Weights of a small multi-label audio tagger.
Model: 4.17M parameters, log mel input, depths [2, 2, 6, 2], widths [64, 96, 144, 208].
Rows from block 8 of a small multi-label audio tagger, named by matrix and row number. Rows with one number belong to one channel. Each number is 128 + 32 x the weight over its row's rms, rounded and kept within 0 to 255. All counts start at 0.
After each channel's rows are labels from the 100 clips, of 14848, where the channel reaches its highest value: "band" is the frequency band that holds the peak; "peak on" is the class under the peak. Only what is clearly more common there than usual is listed. The data: short made-up English sentences, spoken by a formant synthesiser in many voices.
# convs0: first 3x3 conv (model.blocks.8.convs.0.weight, 144x144x3x3, each kernel summed), inputs 72-143
# convs1: second 3x3 conv (model.blocks.8.convs.1.weight, 144x144x3x3, transposed, each kernel summed), outputs 72-143

convs0.133 [140 153 121  96 116 100 109 129 162 150 130 138 143 162 160 186 173 101 121 113 126 177  61 154 140 148 155  69  89 112 180 152  93 134 103  88 121 148 114  89  82 139 148 147 123 100  92  85  89  91 165 155 150 102 149 119 175 176 160 128  85 153 166 114 114 104 127 139  87 110  96 100]
convs1.133 [130 103  76 135 136  66 123 124 134 145 118 126 107  76 180  86 112  92  95 120 139 120  72  91 167 105  85 149 107 135 109  96 137 101  71 107 113 122  82 172 104 141  75 137 115  88  85 111  99 127  62  89 139  71  98 107  94 113 138  67 117 119 129 130 123  91 161  88  74  94  94 141]
band: 2000 to 4000 Hz
peak on: /aɪ/

convs0.33 [120 103  88  84 120  92 130 102  62 108 134 159 151 106 153 119 103 134 114  86  99  97 126 112 110 118 134 107  83 129 128 159 195 160 144 148 108  96  59  97 118 141  87  91 146 148  84 101  43 136  68 130 174 135  94 103  91 148 108 102 164  97  79 154 169 122  72 120 112 120 131  96]
convs1.33 [ 91 139 120 118 128 165 161 129 109  97  65 112  93  57 134 185 121  75 113 116  96 164  64 135 128 100 105 139  96 144 119 111 102  96 107  90 121 146 139 133  43 138  90 149 129 102 147 142  79 140 213 112 135 115 157  87 135 121 118 111 121 107  47 133 144  76 141 130 136 141 107  92]
band: 1000 to 2000 Hz
peak on: /aɪ/

convs0.15 [ 94  74 131 129  81 128 180 104  96  94 100  64 104  95 128 114 115 188 130  85  92 123 130 133  70 108  67 100 106 112  93 149 134  82 108 157  86 112 163 149 124  99  92  62 115 124 158  98 145 179 117  87  60 114 111  83 175 100  90 152  56 154 119 106 119 160 117 100 105 103 139 114]
convs1.15 [131 122 127 122 126 149 112 133 140 169 102 137 125 184 167 180 155 145 173 188 120 106 142 142 146 115  79 138 137  86 158 155 108 128 142 183 136 143 136 133 163  66 114 189 148  90 134 163 172 157 138  88 137 115 143 113 138 177 149 140 108  16  98 153 106 118 136 102 114  91 161 132]
band: 2000 to 4000 Hz
peak on: /oʊ/; /ɪ/

convs0.1 [174  82 155  94 141  89  78  68  99 141 134 111 113 101 144 107 174 143 129  42 123  82 125  60  94  99 113  85 133 165  73 119 165 120 133 127 106 105 112 111 112 144 152  79  77 143 128  95 111 131  87  98 152  54 108 135 133 147 135 135 126 129  86 107 152  90  87 103 120 101  76 113]
convs1.1 [156 119 119 106  64  81 139  74 135  90 128  90  98 156 174 113 167 162 165 110 118 178  57 126 109 137 159  66 118 136 121 129 141 147  96 133 113 179  94 140 105 201 118 105  99 129 150 101 103 132  92 108 109 101 126 110 115 160  74  78 146 138  87 110 114 172 144 109  67 123  84 115]
band: 1000 to 2000 Hz
peak on: /i/

convs0.117 [ 86  98 183 146  93 115  69 155 123 175 106 108 153 174 121 137 134 144 113  92 154 127 201 146 105  72  98 202 130 159 185 123 192 121 129 141 117  72 154 123 131 130 162 138 174 146  96 148  56  63 127 133 117 111 114 167 143  98 155 152 143  81 126 140 160 132 175 105 117 160 101 118]
convs1.117 [ 34 100 156 105 197 164 170 106  50  74  61 122 131 107 153 131 136 143  97 162 102 157  65 139 195 121 116 110  95 144 100 132 155 121 125  84 111 175 156 117  99 105 150 103 122 120 136 105  89 178 152 121  62 148 150 159 119  94 110 102  96 131 151 122 125 109  81  89 103 124 147 127]
band: 2000 to 4000 Hz
peak on: /ɛ/

convs0.39 [ 70  73  94 128  86 148  96 144 112  96 134 109 113 116 114 125 153 123 176 145 149 129  77 153 123 107 141 102 131 135 115  90  78  54 142 115 142 141 127 127 155  77 130 139 121 114 225 126 116 142 186 129 128 161 137  97 157 141  68  58 120 122 183  93 140 113  83  71 117  68 113 127]
convs1.39 [139 167 114  97 109  58 152  97 197 116  82  77 154 127 126 134 106 129 123  82 114  91  83  93 204  91 151 143 122 137 129 130  99  80 129 123 105 151  64  82 110 174  61 141 128 149 106  90 164 176 149 109 104 110 134 158  82 125 110 137 103 181 100  38  73 119 139 150 133 117 146 140]
band: 2000 to 4000 Hz
peak on: /ɛ/

convs0.93 [145  82 151 109 137 101 113 126 148 119 152 155  91 110 162  65 150 113 124  94  65 121 105 119  40 166  80  90 133 113 168 167 140 157 161 132 129  51 134  83 104 174 140 141  92 129 135  88 125  84  91  91 148 113  79  68 140 117 160 145  77 138  85 107  83 127  52 121 155  88 106  79]
convs1.93 [159  82 170 138  84 128  98 163 129  83 102 144 129  55 127 101 152 110 121 149 126 136 144 146 172 159 211 122 130  82 118 159 233 117  85 119  98 109 139  92 141 168 141 177 109  97 132 158 117 140 141 128 125 151  74 113  72 103 156 115 174 131 128 138 107 146  98 129 115 124  74  70]
band: 1000 to 2000 Hz
peak on: /oʊ/

convs0.7 [168 110 120  78 158 126 133  85 142  98 156 176 110 177  83 123 133 159 135 217 112  75 146 128 108 117 120 129 131 175 138 154 135 104 106 190 159 129 156 149 178 119 118  94 150 153 113 136 148 107 144 119 119 150 106 120 179  75 121 128 108 172  96 151  90 116 110 134 165 145 159 170]
convs1.7 [ 82  88 166 181 111  78 107 123 134 131 171  87 149 127 118 118 131 108 131 125 129 152 107  82 141 112 125 111 146 130 105 156 117  84 176  87 182 131 102 148 124  89 140 146 154 149  47 141 108 157 110 103 176 117 114 166  86 129 151 195 137  35 134 137  92 123 137 104  82 119 108  74]
band: 2000 to 4000 Hz
peak on: /ɝ/

convs0.41 [132 126 112 134 151 122 115 110 120 154 101  99  93 108 193 136 169 132 153 125 137  57 112 158  89 133  97 155 139 103 127  95  73 162 196 147 172  72 110  99 107 156 162  79  84 119 143  60 154 139 158 125 131  99 155 145 123 164 148 136 135 102 148 109 138 146  53  90 147 134 138 124]
convs1.41 [153 142 138 128 132 155 134  96 136 128 186  79 150 140 190 117 123 166 120 135 100  84  84 168 154 108 139 130 116 194 108 106  97 105 114 166 162 155 105 101  69  89 130 138 126 120 108 133 104 118 147  78 136 120 113 137 150 106 133 169 128 151 197 167 102 148 114 125 171 104  78 183]
band: 2000 to 4000 Hz
peak on: /t/

convs0.46 [137 174 168  84 123 125 131  79 116 147  85 128 140 145 181 107 166 155  69  70 132 145 166 121  90 132 129 117 108 159 103 109 124  59 155 159 125  57  39 156 142 106  84 142 141 144 120 104 108 144 112 145 160  59  74 170 103 142 148 104 109  62  96 124 131 196  71 143 140 163 133  87]
convs1.46 [143 129  86 138 118 119 115 116  89  97 106 102 135 108  96  86  91 109 123 122 111  73 138 108 186  61 109 130  88 141  76  56  73 121  94 136 117 140  92 104  76 137 146 134 138 125  88 134 121 141 126  91  62 121 105 149 132  77 112 159 123 130  87 145 119 112 127 124 128 133 104  40]
band: 2000 to 4000 Hz
peak on: /p/